Rows from expert 1 of block 3 of the denoiser, named by matrix and row number. Rows with one number belong to one neuron. Each number is 500 + 25 x the weight over its row's rms, rounded and kept within 0 to 999. All counts start at 0. Numbers have three digits each. After the name is the row's rms in percent of the matrix's.
# up: expert up (model.blocks.3.mlp.up, 32x32x160), inputs 0-53
# down: expert down (model.blocks.3.mlp.down, 32x160x32, transposed), outputs 0-53
up.0 087:505477482524516524501490496490511511530498509511476528481482467517500520462506529469490517497454498501498507517513474493504477505522508534481504517535521532466488
down.0 100:467500506536493476496475508469505515500535497489516494458456504504510504496527482504498520488537518482501501506513527524472520501495467466511522517502494519474495
up.1 099:492507493485481477537472533505482519501500481499509490516486489506498498491469532493489468468501519497530511500508467457504492470555493459545507451508518484526514
down.1 106:492521476544496463493518491495487510516518484496513515498499495516539536458477527504477480486504539483516503485504474496460517478527511513562530491506463507489570
up.2 111:515451480555457491468507506542504490452495483508538458517510476479519464509473494497564481476479463524504478542472522504504544489498479491473523457571515469560502
down.2 105:511518491470514429494538527511478514535460504472486523533535536500475440520461496488474494535463472495524492495512477489520537521509513509456530509536466509524539
up.3 102:474524548468510553529522525516446526535498525463517524518509487499481500497461498525492520491520545480506498474479482451488525436487499497514467522499482546470509
down.3 099:505478513499479477477537531510509500558525494454522513478525479522494476527555503510528498516530476541488492547545496512540510487500480498476525485516497508533541
up.4 093:483460485452485490521538502536504522550457495473527494569534481496503484488468513477525529501460493539518501545475527449501491501534495498483496474515477527524496
down.4 092:499484508500519446505513457529485496518518511478509511480530479538529488506533488520466510507480477491525472516528459509530494506521513507437531495475475507469541
up.5 105:450489500517479473506493532530484513478480532526478552511542485473515476481437498527528496493492495523504511494460499505487453495525509494482515513510481492482520
down.5 104:535506482538495473489527518519554452557516498499469553469531523523502470472519519472462475468466474485491560499482504528544519472519503489509514535480488506538504
up.6 098:521531509515489463464479479514494537503517525507468496434512484523533490489524496498502467506508483479507553507543499480558460462528491516520525503494539491502521
down.6 097:504495500463506532554476490454491489500482489489489526456485509508560512519499495448540503533477497494510512504536529487494502525483497479508496477489541473509492
up.7 085:486493523512502473527519471502505503518524503495475535505564456492555525496523489507517560509478498543533518474495456449489436516516493501526534531539502513481514
down.7 083:471492476499507517493454493530506495503498495505466503501485518509525516479503570524503484525534499486495528469455515471501518474493513468526520528493468476497497
up.8 103:489492468468482479575510505498492491496511496481515504542522503475476474482486515472491477473471490534519523460463504461499492515527502519512531485520508507488503
down.8 099:486500492493501499537541480522483506486499488524549490474543503488507493477484484450488517520488550507495477477471483494548525475508510507436483528516512486454558
up.9 103:549493484498481448483518501501496526479513521474489486504516497513543471519497486461546498479493453470484510461495485489475477513488525489490531495542516480515462
down.9 096:525494474496481542510469467532474495510480523524495510557492513517498467536530447521458437516533457517494513473502513485475490509514493516500484478479498465498505
up.10 123:535564506508539513469470491483499549489501521479492514526531484499484515528454452492502491503546523489496552436516509507493475513507503504506488485498520533449504
down.10 113:521478567490508479493523461473490556447472501497515518468486485521509523479569520552472479539534504520513482508546514492513522496471516515500490477504483433533469
up.11 120:487485495501473495529551490545467514583504493495523536527558511489482457473491510516565495489457507480529493524499530454505525509510502512525523489555509545490493
down.11 122:525494526534477514473479494464497521456497489508511475507454510493516536480482502510545456473537538519459504491506531495474489464500474514513472493490494495495497
up.12 086:500508493515488484464470449467468517528540497509512539496468482492522496497485482478488483476547540507516529485504479448510503489536524500502509511497486508457544
down.12 079:479463533502467521512470516494504471479493513526466539425510511520466509504473474516506485519478506509495512511487510506491463486506504493456535456475488479476489
up.13 087:522498527475471521492479503515506534501479549465534501554525506506538497552501498499535491512479484534552524504485504477493491500514506468539504463527527507482470
down.13 091:494490536500485518489521531476487505496532501511535476517520500499509544483522512523482587493487454491506494487473506507543504543427490488487499501515525501522501
up.14 092:502549468529488480492492505505485552494510556509480480511495503479536518500497587518540456477482474558482473540498505475490450515541480508514549506507522517486511
down.14 090:488484473528489506454480473532536441514489493465449519545483515495473511537478527459526482495527502485519523502514486501500446485571508531510499496477515492512469
up.15 092:475538472596516515488525526481476518542509509498523498486544512473475503507497454506477499515473498519504530510485499487554466465548495475497490523487514501538529
down.15 092:505511517550493587503441516524496462488509475483500522503472486460487493467539495487480482495462478507485558478518518530559517492494478464482497471522473495504479
up.16 108:479545498506501521507546508477521503534517459510531560495468523500467518489509491510491518494463539492521480532503502495485498518510490459481451512488494518476526
down.16 119:523462497512514526523498484480476488529505506498462542500464503449419525530535458467552515507520462497496533490544498527472506492494490488511468486519524536511462
up.17 087:501513467542526495455516480462479522497516487478522550510497487515529519502504517483514496483493448504499530492493474491500431487507473513474511511470482503489493
down.17 096:491505482551469457451513524471470523536488500509493487485513487466512488512513493495483511515543502503513480513510506508486495481550503497518545457490468511521527
up.18 083:492497521553545488519519514508461484504520493492492533494493499519460454458486472479498538523560534501518509477495515474461496527453442497488528514523537501495543
down.18 090:505471515503480504486516537505559515526517530524466491540483520473497458553523503448569484496493474540482530514510506470491521515516515463520491512495509504528480
up.19 116:461513472541496494501465501492490505505484498511483525495488529475500461483533480483550501498450494465501492476425517493496507505483513490502488512482516443499517
down.19 107:464506484492527478542505475553489497522513511484510503435482508455539492495538537462478504505478512501498520494465510515537536486488509467485469497489509502503487
up.20 089:520499517500510481520514487484537505510492511504473495522454505471504508472475496524483503512429505520534517476462526469493520534482515453514504511555489471511530
down.20 089:492471521503490500581522476534507490524484512503520539504552525516516494537515458517494538504465460534490466497517476491549534497480500507508518514538496504521517
up.21 096:551467525558498491498517496499486475498510512498529508505471507499486496511503470473558519499462522496556521483498483463458514467457495491511477479526544452524473
down.21 092:524453515499466472577528535544537512526504507540512478517546539490515472542521464526494525498516489519502458494521501498496492513493464506513515512505509482507503
up.22 098:471529486526514517432552481543455513478529486469503517495519506532543477512485483480492514475514508483498467510513475510468490534523455529491524474453502483455525
down.22 100:518510472478553487559511500516494510502478492497487500510494481494494490479481504513524507503517465502486486493507502481516506498433523488503504480516544481542570
up.23 107:515498550544521472491529438454516488454508459455541501526462504512478513516511479503522478513498537504538490490500494509503469499504506522496468496537511473488501
down.23 119:531535478509493482447477535504507496566524486475468485544496505493495458531440504462507502479481519518528588536490526509504500533573480502503520529488487477502480
up.24 106:527497482566529492480520494494485512530500498446520493490531504532527524511521491480519514486517468476503468497504497508474472510548499496477486474522502509478491
down.24 103:529479502488490475520505512482473540431485496510518519533522484526495498482501520543495538517540450521489445503538459496515492492546501515498476520518477486485532
up.25 105:535516528487484470487476505513486484527505493513500506503486479465501511488490513502489573507479501508548521498515492471614477537525533500567506478501501519516515
down.25 107:508525494524491487445482513502490518475499503509519498525537502500553496494493526476514485471486551520494487506523506509385456533517484496562501493509489480477552
up.26 117:444496510492481487472532473544486523517521518463535462534538462478498500485460534513518500495548497515484465490496498458505501512553496536537520490524483511476480
down.26 107:491522499496488489475481516482512481492536498454497467514459487512495535436505500494517499496467575513484487485487483557457527486559478494532499480510517523490478
up.27 104:494528544495544498519481462509471496498486507485501509536506469506486527515469521514492496495493489498508494474481492494492492494545476555501463515513500494501514
down.27 105:522513539500477542448519524462495524488486502509532513503449499527501545473540500525496476526478529473520479498476526505517490501508490492467471472510484479495489
up.28 105:500494507544473498484540460529513480500510545474473455507484442514488488510523512494509469518499517508505516501528501462508460521552475490514525515552557546511486
down.28 103:509487520478518484486518498489501516505496531498474503471512495465510469500478434473532483479501498517486479512506496492516492494439472477495518510512454556474476
up.29 090:497488474474492490457525491496541544530497490522532529468532495523537516555520507515474483469487468513499533518537514480495497486503523508441492491509484534469490
down.29 093:501464493489511506547511522474520554480513504536530491505544512500477519514488533542566541496537496481484504477500503493501483496551503513477484526455557494486496
up.30 083:508500522513501450519509498569489520500530516512528513490556502502470521482510503505463520495487474539545511509527502448474552465485521523490521509546479508496501
down.30 092:489504493499495520507480526494510496500502482508500502482533508501468485467470487459471530493459509512466535495488504547547481491540457470499504475486511544513478
up.31 101:509482502536438508447538499536495506518516512497510492491515478501483513513510518518490516488491475504518499537500519454471489529524511494497527503534484468540480
down.31 093:491504480490537458551530472512473493534484538485477487497557518538521480494460507537483551503498497513495470464523456518513484517505514530491509503470538497487590